config.toml
head_dim = 32
init = "trunc_normal_002"
beta2 = 0.98
Rows from block 2 of a small image classifier, named by matrix and row number. Rows with one number belong to one neuron. Each number is 500 + 25 x the weight over its row's rms, rounded and kept within 0 to 999. All counts start at 0. Numbers have three digits each.
After each neuron's rows are labels from the 100 images, of 14976, where the neuron reaches its highest value: "responds to" is what is common among them. Only what is clearly more common there than usual is listed. The data: histories of elementary cellular automata, time running down. In brackets: how many of the 100, against the usual share in percent.
# fc1: MLP up (model.blocks.2.mlp.fc1.weight, 640x160), inputs 0-159
# fc2: MLP down (model.blocks.2.mlp.fc2.weight, 160x640, transposed), outputs 0-159

fc1.507:521559514538539431468529454487523490507498544501468480507490511514519486506505491561472488522508495482521485537492479548489501518541484488523459521521471537449476517487483552448505521492545541515515446483509527487478500502490483510497523500504490477512504449521507507483491503526450517490509490524509530517513500543514507502479508498524493510514550499522510490474465495505447503499474526497502517521519522503502472518534495494512442531485454464511493514490452478523515496498501544
fc2.507:523456468515497523494520547509500515540554470457465481476497514499496488515495474533522516496504502511480491496499488502509528474481519513517536481456476464501501493484507493528492487502464513462498467500519493515526482544504488498488477469492437490493505480530556496464444475548479534463497468510508560482500472490491480477524449451516510477520503525539545485526456503500512462486532523514487512498519501482515534495485461500494529482499466499464494468504535464538530501521497553
responds to: 110 turns on (84 vs 50.3); 011 turns on (84 vs 51.1); 111 turns on (82 vs 50)

fc1.315:552524524475454455521481454509510532528487481500543523478528512540515501488448502514505484464532519473487499489510518525508490456473533501495513529526502518537475451532532473509500536498559477524539449479491479507502552476463466491492496542520478544534508537522502506510532497492497551529516495509487481505532517490515471531485517444478453490501516505477508490475512507510511511520496485524530496487458539521491477507496480518493500491542512499505550503518510499496481451540515510
fc2.315:522537509540531466498532447505521481476503541492487524481546519498532512515497499519504465535514510528474471506456509534501487470483496507525481495521473520476479489475500542511500519495522479519488493462534501493456537430479463504483498522521496501522531529515436513492517460531511459494532499503463494535529502539539474483471510542488461519481539501489506447519450517507480484477479490492546502473478474465510493500510511499514493523526527465503488520467475482543496497546517496
responds to: large cells (88 vs 39.9); 010 turns on (86 vs 50.4)

fc1.489:552515494529502452456553487477510482491448526487494490515499522504488457513521481552469509496520496470528466540517504503474514525502519486534457531479458558472484516491477498476523515503510525535499451454472538521512486517503475485491514494486467508472487505503514525500475513517465494471527502544525549495518487506529527487496539503533511509529539516526511488472453504500489480490460543509479509492478512509520499541545492498479473529491469467533495533508488476558530484481521506
fc2.489:488477489465531511510494520492522502515569491501481493523530483450473532525465482488510517533480454523475487458502527491460489513522494536505538456511467472514460535511514516506488487476482516479504510523529484503530481531521473486474470459489483531517488460448532487490476462536519519485483457463494495485466483488498480458522449489481513494501455520551528470501510481461523469515502467526504482528550505456463531447522514510515520481492477501481508488525512485516486476500507509
responds to: 001 turns on (79 vs 49.9)

fc1.243:540521517509478497474504505507512492509491502511494511492476471529516455513487482540455475512521529506515456525518446515495481514532525475522474510457499541452479534474433518492492529512510510492502478465427530535475500491500466478507483497494455518515476488552482489467518498509467547522517503551495512536526492522511527516472511470495484488504554510493486468481492476497488498467536503532497478529502502553480510547559526501493498526503490465510490521503498463500510461488540518
fc2.243:503518517475555484480501517490439536506486517461521490505504473483539479435488491524514509537497512496524536491523473523458556502526533466477507506516518514553533508520497493518471491518517506507501436479503505524461512526500498447534524510538482515500500482508454504532502565478440513526464493489497506489491509462462530534519493482516505486491484520473534487522488541465491556484507496495498484520505526537514491509488479472525491483484495541508502518494511490506478561504476487
responds to: sparse start (65 vs 29.2)

fc1.351:521525523503501489477503503504486495522508502516486507478477486552544472524478488546484466520507522522513436521484437525514470489529522489527479500473533525492465505455434531468493550526510526490501486489475533515465500471481516491516499540508480493527490489556491486491518524516478542517504535524475504556516490524498527515479532465514492496493535501490468487503488455505491517459533506530519494539518478567476498537557520494499481531502485489486511489463500467503509472499507527
fc2.351:486504510499544496460509506545452510516484507495498466525505473447528502422516509527506517542495517499533574510494477537473529531534487465445495518551509479525543524516494524474473483520508528495498475513531498492462514497509510466541500517524502513482475467492477491544483546468455552491475510488498517504484528485496509524511513444545504485480506492511507484499485520489496530506514509468494489539484495524530484517465484485543465505458491516519492506487491500526498547503477490
responds to: sparse start (62 vs 29.2)

fc1.535:520536437527507427508538478499488525522487516475486524467493518558520505512476512506500481506472512514457479492528481540481520471493510530526490481519456542492477474478509509475468532515560515522534469478517516482495533503447481532507518495516482482487527493515521509464461494551484527456505527498497561489509509510511488489500515475485475467509490521531510488483476504495492478535476518509505509513483513568513454536532475506477479510518454481505524527477494508536534518514513519
fc2.535:522521548486480500512501522421503507458477553541508512487491479523545498539506494531524489524552519481504458494517494465505488495513524486538493486484504531504496549499479504513464516540513492472486499464459485520469516481491508487497526526537495516571518518538530464461529515499497450513473561528487499525487481530526538493463517553489483520498504503475497498485507475489458537479475519533518498481525495526478526510545523492489487495498499524491478494476459499493507463487503504
responds to: 011 turns on (89 vs 51.1); 110 turns on (84 vs 50.3)

fc1.30:504588505493462445470499487500501497487535542490479499505449465528504495504478507488479506471484531511520456515490458587484477510478488468524505521542517537467525498501470493491485483468535498476529510495465512477483504511487498533534484501500513459496496503546518476459501489494488507519493502506479515506496538523510522513465488494533480516466528477512517529493500493489433519511535536498507517532505491565480468504511481510529448538486503512504504501497436525500496488511515505
fc2.30:465506556489510523499479520518501522538530496529509473482516484500500519476494455547513490486508540516496529530491449504532486526512526495449510498496531452555527504511467488509502498527492504445501477519519530521483524469464548494472491526521496513533479488498499453527525522498437528525474526477464508495498505455489483514494504472533507502467522479476491492489484477503471519501555516494522494511509485509449505493470523472510485494425508537459542460490499496490501482498489548
responds to: 111 turns on (94 vs 50)

fc1.360:493493509485475511489486509521466482482539524538513499524498504490497516504513495503491501480511503507479503554466504491525432529488510533492516492487510483467486507525487494489505485466477483470482520530460478510501477473495512481484458497475501529537482512532520493499519436464514484509527476518466498541486515554532470530441480516503491522443545439478483515464498426558464467509505494534522519506510510510486532491481504523510509529506524492455454451523483496495496461495502484
fc2.360:494496482483501511446523496526494522529517517518518481515466489505493499498472487534497502547504530521507505540485470488536474502526498494483504489484532490471490521522478493495505526500509527467482493514468491500504496512483521485487453518474525520519504444552504490470484485470485404475531499529487522528505513520531512508453496589531501468476552462484499506506473472528434484529539520504502517544506509531471517500462497509502490531500482485471469471514480512523533492504490542
responds to: 000 turns on (78 vs 50.1)

fc1.43:528507482533513445506525458485502538532484473497484535474504498540515505545461501515497466518477503531476453485467495510513488463525516530539472481476451542490443499469515526486506539539555514525534462479508531489504538496455501513477523513511473477492530477503498508450496461539490539495522527508480497490533471500514458488502531456476465471502502520504498466457489500509515478515482497511529498506476513509495501521566509489476508498518478473503533513493506469520515512534528529
fc2.43:528487576487492486514490515445527465492504520519518504513485478505540492509508496508517516490574492452538497519530520439501516520477504443498485540502475542496500507520468502525481479493516472492479506467480477528467501488529481478517511486514483520571491547547487483473546518500541476528496531523494490529505510532511553496476502520503505557497514488488486530519465527467504553453499510498487492456497488488535511501527503489513483512478508508517481535473480499490484486479519485
responds to: 011 turns on (84 vs 51.1)

fc1.193:527513482531506441506508469483502524545491479505489533487498480559518497544461496514499456510492513520473450494472492515514468466517516535544477487487460542481441503468507526483518529532550497522528463487502521494500535507456509502489521514506464496507525481513509507449517450525486546505516525506470496502531479504514462498496525455483447475485509517509489477442496491510525475521489501522540494517467515512502499533556519485489511509520494471498528520506516459511513498527534525
fc2.193:539499566511496476511490516468513473496497519499518511508494481518543493501510491510529508480565479448528503489537535465511529513462513464496465549513465552496498486512467498519473501493519471497488502456486480534491499471517479472506522486523475519551500558544485484477555516513554493541499539513500479510519515515512542487495506503505502548512512488481484526529467541468503553445506495504485478438488484489538511497514499506490480508484518512523485544486479503495472484492506479
responds to: 011 turns on (80 vs 51.1)

fc1.174:521544521494464481499477491501503520520485502557467529492481465517499486484495496506470496492528577475512513511513464540518470497499506484502488500509455522464481547493497519482508498528522499537544473510478527492500532542506512533511508511513481509533489501536553472491498490534480552490510521552461525550530507525514502511469512446492447472467531503520462513470499454516501513526526544527517467521473521507512463550526535512514481518509485480504540504502482492507496479512525505
fc2.174:511515532447473480483511482537503499508501473500570470539514520499494481452478476506520490498529509495496527523509486516483507522502535472463512517493514495518513493545489444510501455485514522485468445489487467549510497492491502444464467494489467542551465516503489511548518511457468521513529476500521526470515521481521510523436496478521519519510522491489499492489473514534504504504499517522482533497533518541461534487447492471465484526485496516522503495503503458512500443485478481
responds to: 100 turns on (77 vs 50.2); sparse start (63 vs 29.2)

fc1.460:534541469525499441484517480479521502537500489508471515516481492530491465536484484528467497530492486492523465537512451528497485518509525501536446506488451550447469515476484511436501493524521517521540468479489531513501478531495485491522520472486460511471480453519498514468485452518465532489488506534508542529509476510492511493501497476492516473510556529524502477490473480503504503521499537538489504543490532511509514542533489504520495528519474451522499536488504473510491490482524519
fc2.460:528469516465452539506450524497496513494536473506525509485520499535499483480504495474474478479513525527479507481519484460494501528486543491498522465466513451526501484506511501559492488517456439488498499509474501520494502521488454482486497465502446537544478525511493499518525503492487457553511494519497502520518490514500485521493452535478478495486473527462486470480523476523498487463483487527511502502511530530495510527469504468475550522521545492480518460516556457463453482501526488
responds to: 001 turns on (89 vs 49.9); 110 turns on (83 vs 50.3)

fc1.108:526545506522491462457507507506504506492508530504487507465495479552541502506482499536488481527484505507492470494489418547510500486543512507531483507498521542481493505461458526497483530547517507494515497478500543501473514465480482492505500526526482476536497486541482483474526512507492521532509531517466500541535509520510512509495497481523502516494516508475486479502487467495449500418532486527538503527491493591485465545530491498493484544474501484496523508455474492511501475507502508
fc2.108:489474513488542503486505526488458525512473480481501461512511488461528488468519487533513513531494500511514525488520476503486559515519509471491495500490519481550562514503494520518463492533494511503473452498539519498460507501503517465536522526525498494496484467476453484518499554470426545514478520472510497481508457459498510522539499447529516480506488514474532449531502535459517531477530474491503491528506501530504499532512493483517512473468497521527503520476543461508489547501482502
responds to: sparse start (64 vs 29.2)

fc1.123:531545521531507435467543453503514476512464517511507492505501518499499476513503486567471495492527509470528483561508490522490495528503499485511454528495484552466473505496471514483512504484523535536485461467489518504494494495497485495493493495485477505493478492525481505505485487506457537479525499545512543509526497527522529529474531466521489507519596481506498500482457488533490500501474538508491517510470517488510495537539505491495464550498470467530482529505482477543528483488520526
fc2.123:506484488479529504482502526514515507523564486484463478525529500460476530523463486491511527524479443533488491472488530492452504512515492520498533461504456467517468525506518522494475474478481521477507509526535486505535486537519470483484473455492464522508476465451547489502465464545528523484481448473496504481474486487496477463524442485500511484502464506559530489509498492471525469502494474513489490507538487454486527445508489521522510490484485502481513477525516474540482491507493521
responds to: 001 turns on (78 vs 49.9)

fc1.374:508543483465449493494530472519508509538505500494525519492461478530476486506482520517494507488498565512491482532489473545532479468465483504510521495508504495472489468548480460480503484479524514480537494499469489484511507499506493529484451515477497517526530502549516472476482490512465530480491490527478551505521530515519487510442492449478471481490538513546478520484466480546476498529519552513521485513477504534472503490491499509474485533527436497475515495520477516519539453528524530
fc2.374:464516502516502484517484488547473529508459503488509497501556524524526550449509518500535469472464499521488559484498526515475506481484484501464502462567469485527514466526521498506485510511512482517536472533542446475490504453465516533483520535524505486511531541474500516549517509509511494505464528485498499480467561482487464443500544500481513480496454510501532492465494517503521501508478507485503511450502508479507467463466506493488505506501549521491514504496502527493479514476504479
responds to: large cells (89 vs 39.9)

fc1.417:524535468524488438492523463487529496516491520507445514513450513529494469525498478529487484484511506483521469514509449530481470485503487502548496514492473548442473512486498520449504502491544520506536484485490507509497510524482482535519485483476487500490526491538518511435483457522470537468499481540495541540506491561499491483483512467491483519505536524558511473481463476517470475514491528503481505537480507505509492522523491486525467528501490462507508519481463487511528471490500540
fc2.417:534463504505487518516490515474519501528533441471534503457499466493525495489489476535479489516543544514492493480493452462531516480499516490515511505450502486512498514462504495560501512550469492483476473483495537516482493503508462479474511482525444469559510485527485515467493512538477469538522483486489523499532478478490500500538474520498502502505501538466498459536481511509525485455526477499519489502513474478479506511511524448474544506501502486469533488489574464517517503507526531
responds to: 110 turns on (86 vs 50.3); 001 turns on (84 vs 49.9); 011 turns on (78 vs 51.1)

fc1.455:529543504487481447496493478531505500546483488542513486505509505552498492516493467555491484510513504499483493522512471545497466514499528493486459503517466553470477509508522486496495500523504536513505456482524502505482497509465491497517484499501455519543489480520491469515491462484444532487478521521493515533537490526496507537411529475506497465485524469487447521468494447539507502517493513547505534530513539520495487531523505497517493557500498476511506499498494467507480469495542526
fc2.455:479431487487535534502517462484467510491501491518498520507459473461503516499474549471476503532482532533545487533438530435451480559521466474502527465476514464505476499493520506480504511503492489505503509539471498480492531490513520502527478532469518496499466482477533521499505493514523465501494501491467493518464509494491525480483480538458439491475499533533504478475508497516486493548482504490519444525497502497487512461507518487522520449541479495489495483500492500516514531544515489
responds to: sparse start (68 vs 29.2)

fc1.381:491561512464500491459512453509523516489537523489534513499478501524500487497478499517466490489505517523469496485478436566514461513510483486514504478517506523491506509488496498488532504480516501448497497487476512488482512482506488510460494474540508464532511499502497485465544521520473516512534477476522514504544527514538502524462517507508534507517500506514465500490509480529454502489507459476513520549555520522436453470500530453488467544464468500464546484482473515457488474510493513
fc2.381:485498531445481493459508459476526514509523518476509448501535511466480483482507494535491531443537509454488510503501458502477512528466517495476514490476472472531510498480502469531514469510517510468480473465525495540502512552526499467468490491523479547540478517504521483522489518529459525498500460500529520500498536512496483525470506478574495531522493484534494534494471493527472509501484518470498518503497525440495534473484488486498486506466460550494529475497490501529521497501448517
responds to: large cells (71 vs 39.9)

fc1.511:525529506511489489474538489533513504547506534519486519485471476543519475519476492529475489522525549503508472535490429535507483507497498480526505496522482506457485510496467498452489481513515533483542479504505504499471508513491504520509492500516468495519483478569497495480479501532451514481504500533480563545497512560505503507441518482512480500490551493531491500499459454515464517500521529502521498550495501538487474525496500480505460552479453477497521493487471495539511484508517531
fc2.511:492489485455499532486499545540464531562491454502523484504497520533503505479457501507495486503483515540503525518484458523493513486493489465481524475497529444512528482530517471524488481488492511457519476532516487478476497495459519500485480520515496492510522489543443521541494536475476526501461519491465527504471497520471486533470518465508524458464498493472486520515473495518528497515512527485517529500526529554503494479469466498525519558497525522459487450467544484515484527518505528
responds to: 111 turns on (80 vs 50)

fc1.368:516559496539519425449536438497495476493482530499475499497487534514512483505503509529476481506502497485505485543481453555499493521502473502527483519504480545467478498469490539466500509458546536520507479462504504479481508490488494529498493506503492459482499490545504522485489485528476528483533505525503536517544508545524499500470521484538482525508573489512497498473455507513458502513476527477498508521476518506522465513525499486504454536490464482501482515474459503530520505518505525
fc2.368:521461497503495537479492536510537501520561466459501485507485483462472496506478481506508527491510481503507503494483512492497519497507517511492543494463497469507487506515477486509498479489475480467489498514502488529548479532536486491463470460476447496507474497491539489481470479524518547491505423505518518468480482456505496492527443442508516499522499518528563486534487515479522477463550480532479470496527478457463546476490485490490534462485484500488499482524529459528508470515494518
responds to: 011 turns on (81 vs 51.1); 111 turns on (77 vs 50)

fc1.42:514510525480466476452474508535531481505515476550506467518529529522493478497515459503462508487537477478451506501525473508483448533509544496484460515495500518483501530491481499524517475500484478498476493474501531517470481521495469487503491475524474514545474513499500494530530495479462507516490491497513491534531484516491509517497495504541520512498495471477441508488517414517512486469475494529493553540516532489493502533497530465503499590460523485504529487504520479474475455473502502
fc2.42:511449512461489529508514485483480483491468490525526531522440459526498473525497510485477466531501541512541452541509497441447476566520503454528507497464531501492475513505474495468509501482483505499506511512437492502473505492478503507540466518451508512505456492526475524494518515452503462495503509537500518538490488524503531492459516538470462497496524517506510488469497482518495499526493531508492470535486496570513519529525507476509512523538487493509464492482490478487516492500531487
responds to: 000 turns on (96 vs 50.1); 111 turns on (76 vs 50)

fc1.399:514502510477477490466483498532535482511488463551510474523534528519476470501515452536465508507533489484483505518527478494481458530520540484480441515483474526470504528492490488512515487519481526499474466470494541526488477533507467483498485477504462526534463485490497491529495498476427506489488497506517507523523478512489514509468518500527519489508505472499459497494510433526524479484479502550481545539511519494483498545506531476504511569469516463522526491509526454492480455474515507
fc2.399:479429506479502536519508455483475489483498487516515539501450459494497498507491548469470478524490553529537476535473505421446483568519477464509511489472528485501485496488492506474505505491490493513504522528452503477477532475493500528529477529457535492492446495506486524502521510482520462504508506518479498536485505517503524488468498538458434497481515525515502477468514492520496493537480509493517448537485484539501497499511512478506518491540491491503491484482492501488508509531533479
responds to: 000 turns on (81 vs 50.1)

fc1.52:515515467534521442510526466488500535541466481498466528485505491538516511532467505511502460516478513534476471494471491519521495472529502533531474489499468536486448487461515534474502532546555521529532472488524529487504544496446518534487531530520497485478529456504504493462487466535481544473507534502476500497518495503505456494498537451485458452490505516520489475458492486511505491532487502508527497509472510513496467522544498502492488503520473480497517521497502493531527519534514535
fc2.52:529490564477489491514487518417511477481506527510525496519499482511539495508512490503513519492568485452528496510538516445501522524484517453511489525489489535507505512530480485540471470496515472481479500455476479535481498497526477471510504471522471536575494538540499490466544513499526467543491534524502497521502497522513546492486492532502506553509509494472489530526478516457492539447482510521482492465506502499524521499533495497501489508479519517502485527502476497498470474471502477
responds to: 010 turns on (82 vs 50.4)

fc1.7:524547479558531443450528439504508483499487514497473510498463513527509491523494509538477477533500517504515472545475453541500487510512480524531475518501489538443462497466487540466513521468539535534528494474499526472490507489481499527484502495498490460475506475529490526479484467529485536482522493527503526520540494530521489492483500480525493519505589499511504474507459492511483486494481498490496502513487480511500474523525504484485472559500477465505483506475482495529517492501517547
fc2.7:509439495502505524473501520476538506526570456469484473480520507459495525521482492519505528490524499500476493504468502459481525506506508510513528471451488471512491512490498518528494486504480485474490485492521511499532507534533463515456478472499462488541471488490534486495461478540508533480503428514488535496489458487510500492507439455516485475502497513522549480521475507491526470463528497515513492497520489432475524481517476497503550467487486491491504485504536457540514482534506528
responds to: 110 turns on (84 vs 50.3); 011 turns on (78 vs 51.1)

fc1.555:509520519479474475457481505545522491512499467550507478513531522524491482495513459521466503492528491484469513517532471519489437527506543489485450511497490516475498525498484495521518479515486499490488487482506523520474481518492472489500479481524461522551471502501495487526512490486441513506487495499511501543529486527486509517479519495530511501496501476488446511468510411529513485488483504550489550551508532495488494540498529474508498587465520482503521477510515466485485451481503510
fc2.555:495452512476507534511518465485466490488479491519515540508434454509510485514492532480474466531490549522550463544476503447457483555522486454515516494474532494490471500491488506460507511490493497504503514521449499489469525481481521513544474529465523492486457493518481527496520513465512463502501510528485509541477503523493528489468512536460443496482527522514508479469500495517492503540493523490511447536484487561515503506515510473516505497542477500497467488477488494490519511526528492
responds to: 000 turns on (97 vs 50.1)

fc1.416:509509479509484498493539494507496493521499511521500533508459474536495452556468483541476481536495531515514439539485477512547463479488522511524500508498524491455460499489459494415480509514516554476495504517481514511504492492463532500495493504484476503472503454544494466479454493504481486453503501515486531527489512509503494504455540499498501495486566487554479508528473463536490505518524520512503491532482455540485504505502511507478483531518461501486497484498489499531540478499500539
fc2.416:470511495507507519495533483526505532562485458509514476467500515477497529454466538520503509485482542519498538521452472541507485502521454484477518485515485467522543493509532495500527495519518510486520472532534499470498529506508525528470493544503519466501504509514526515529496533528476567483483511493488527488474510490498459509466532430513496465491507505527479511470474495547535497509500530440519499490524509498470483464479502473492509499469483501476544469484526515532538525540512529
responds to: dense start (62 vs 28.9)

fc1.277:529505504524507447517488460484505531519528478500503541489502492535517519548444505500506444508482497542467447482457499507541477469527515534544479478481479533493441485478513524492518531510533486529537489491511496490500532477444522498482516520498484483494531494504495507457553438507504522535515518501473485499536472499505442495510502473477459503490506515496493460444519489513513486515478485503546482504483500498498519495555516488492508500523518490475531506499508468477490499546529524
fc2.277:533490560506496471509492480469537493524505491517523508515501516506536500499502496498501504492582486456530505522506510462506494510461499454497478546504439531472488475507495506533511476510525464516499496461514481513469515489523469503511499466519469510570498562548475522482540488517555510510506514526488499540523512545504510485473520487499501533505524501508468521523445519493522517455488508492504515450463498462555482502514498472510488534473519492514508532471496496492494493513534481
responds to: 010 turns on (76 vs 50.4)

fc1.87:531547490497506458504486461490487503524501506555486509510496494519519485512499499519490514516494534487483484504512459543511475483505501501526460494520456540434498552488490520473499487551536521537542494498502528480480509540494521517512522521534500500511519473532496481492495479487497540497500548538444504557530498552481496520471532470486471477469558477499420509490496469507517518531514511504513520540489522520518469546520503509516480533513514451502498508494491491496483497502527522
fc2.87:526490543466482497499515529494500481470498500476540508536501528490478475477566489479534539512556494429487510498538526516473554519507513472512506520495501504513518533520475464518485438483469496498469499452482485543514477525531490456489479493500506532542464513491501476488479533491480512483511479495541521468498464481513544465502467490500509519543499526509536493539488536481499514470521540525459512496495509536508512480488460485493517485473477537523487516479505486505515471504496451
responds to: 100 turns on (78 vs 50.2)

fc1.53:522559504564528430446535447488506495509487531491456482499498518507510488517496496550480483516511495487513477536479471536496502516527486505522463516509476542445463506461496549463508517472559541528520457465525530486493514508485486514505527505508480460490505479521510506500485481538476526487499507523503541509529491538502508498480506484532495518510559496513503488484451501501478505498471526490500511506496509492513469520527488505496458540495465469512491521477461492533506495507514546
fc2.53:523462476510486529480510547505506501520571473449472490472491493486485494527488476523511516495500507508482486499484508493504529484496514523513543477459504476506482493501479508522486489478465495462489485510507499509544477541509476501475469487480447493507480485520549484474453473547499539474509432527496542484484483482506498487516431447513488494507505515526562484518478508487510463473548508523498491499526491471479539488490465509489534465506476494473480472517532459536520481534504534
responds to: 110 turns on (85 vs 50.3); 011 turns on (83 vs 51.1); 111 turns on (79 vs 50)

fc1.99:492511489537535448511498454478480538507494492492470535453523518498519533534470517515508472531459490509482489474454501513526519459545488526513463493521519547513494489427522543484496534510553517527502478466537542475507553475468519511494542542555514458479540467486476489484499508527492510512489537482490487484500480484480474507518514486482486475492487495476488490500518514488498525512473478484556482493523517488484479501518504512501503483529482505508532529476486511505502529559485533
fc2.99:508490547456471485493491516382507485462518532489562491511527481510510498511511488522515506484568504504492489527516497433485531512475503476518502507477540522504500501545495471532477458469495513492492486462484470508485496492500463490505475501509488536557484495519499486497511496477490425513497499517488516520508475518514504524461454571509487523490518478471513503523494512475477512481465523524504517502505474510485516482527478530500501510482509505501483507513484482507490432490496484
responds to: large cells (93 vs 39.9); 010 turns on (88 vs 50.4)

fc1.299:525546502477469500472500535483478505527537504504490509478478499513527485530510499524470507468504545510514456508516421518525463487495518494535494508512498547462495504497511514449538503480523513486525489461475513510459492514474501498516475509500497541489491486539471536474502494495455551532528493521479525553536507528507506552460500473494494531466568506478466512478494439536498499502535503485493525552493506528497470505522495482522483525498491467484503489515488488495482489495536548
fc2.299:520532527489517485480512470491527517480530525503492455486506550465482565515508517543482528494541496525505487530463485521452515524532485490529564475486496464537494571519500490515510459484498518479454472516499491476495533509534469518524464512503471515542478484522547536502488487511491489509480460521478528526444466513476487476474504518536492501508511471501526490495466481485475461496466518507538539501548517477491503487504499510527532518484518482486489483511486465501502451503508502
responds to: sparse start (61 vs 29.2)

fc1.77:538538483496479469488503495477487504513473523520465488506490491517498460537501483532466495490498512493530442529532460525470481516499532465540463507486457559448474517479482526451495510513505523529523484479455530516477487509499487479536510491484468528489473481520500511496487482508469520485479531535504546544485486540498536521483514500487501468506524521508506491447473461501485506544506530535474501543479535532518510531559494519532485542527492470519483528498484477517476509482523501
fc2.77:510470558458507514515447530476486531521532475492520504490515469507524492484473461496510493492498496499511514463543483470467523500505552468480524483497481508533488531493511505537462471505480486474521461461478511547474498514502498465526526472526467546516501500499455476517522560501472486562471490475500482493486492480464527551521485499489509524501467512457522510507523516455507570479506494530497481499534518504504496496493500488509518488513520548476521501489532488449449496476497502
responds to: 001 turns on (87 vs 49.9)

fc1.452:533517514496482436511496473482508528530512484523508535494483471559525495527472484491514463500521503497485461492493472512550461470524533525539472499484485551473464498496499515514505505497534479519532475485480468521483527508456518474491500517504473505540539527546509496454549458503503532539524531523463485505559488535515464502466497463484460511498523518493483509459491472532514510510514485526521504518461515536515512498537533470477498524517512483489526522474500469473478479526522503
fc2.452:490491548539490489493502486500489515497471503507528495498538509498530513486518506525513493449554525472481517469504531485512522499445499501475444537496474502504511464490494504512474523499512468502475487463505501515510515425517475489472549525549503508518502569506465484504548513537546518529511561486509481490524504505521497493480536478521476497518516477492452498524482534521500541459486485491502462427471470459514493500486507526461508489477520514536490531496495497514488488511480481
responds to: 010 turns on (78 vs 50.4)

fc1.589:511515487514484502497528489513492495523481511526512538511459470538502453548472486538477474527495537514509443530486476515550461472482520519520501516503531490470465504498465478423495507508518561480490509512483507509511500484469526499488494507477491509456512459535483481487454492495480487458503508514504518517497516503505491511461552500493500495502575477553471510528478458535489510522513514511497485532477454536485500496496521505473475527518454498482500474510489504525547470496497547
fc2.589:465512471522499531488523489534507524559489453518502478464500514492491531461467535514493496493466552525490535523457472547514476508520454496480507479514486451504540491504521491499517512527503505482524481551527516461507517505492522541472498548503520470494495508512527505529488515525480562479492518509471523497474515491506464505469530428511496451475518499519473506463483475554529478516516530455515502492511510506480485485470505485494517507474504489483531468486532506529531523532527525
responds to: dense start (59 vs 28.9)

fc1.184:526539517489484473480536455469526505507508501512506491508505524544497493515486487541474466526509503511467459499511438522488473514542508504538491494488491527475472523469483505469511493484517557491490454486471517502495499499488478523462508476501489497552506480493547512496506503503455518489531502506504524499540478517539486482458507497509508484515499501558499471471492469524486480489484481528507544532536487536465488519544533462460464577487454476493537501471479470501493466488492537
fc2.184:477463443496509520480541500515540510531510461507471487473496502495438495508504482490465521521464549508465495482523467471489498513484504526519507490483493479459521512486484480532497499514481544493496506510514551493540466540515453535457506474468523483499482477507503481490435506534502518431522469533497541484524491503525506475497503472501518449510501507525503507526477489525536456477527514532492542490503495502509499524495499513483520535480478456504457497471531500539524524474542511
responds to: 110 turns on (79 vs 50.3)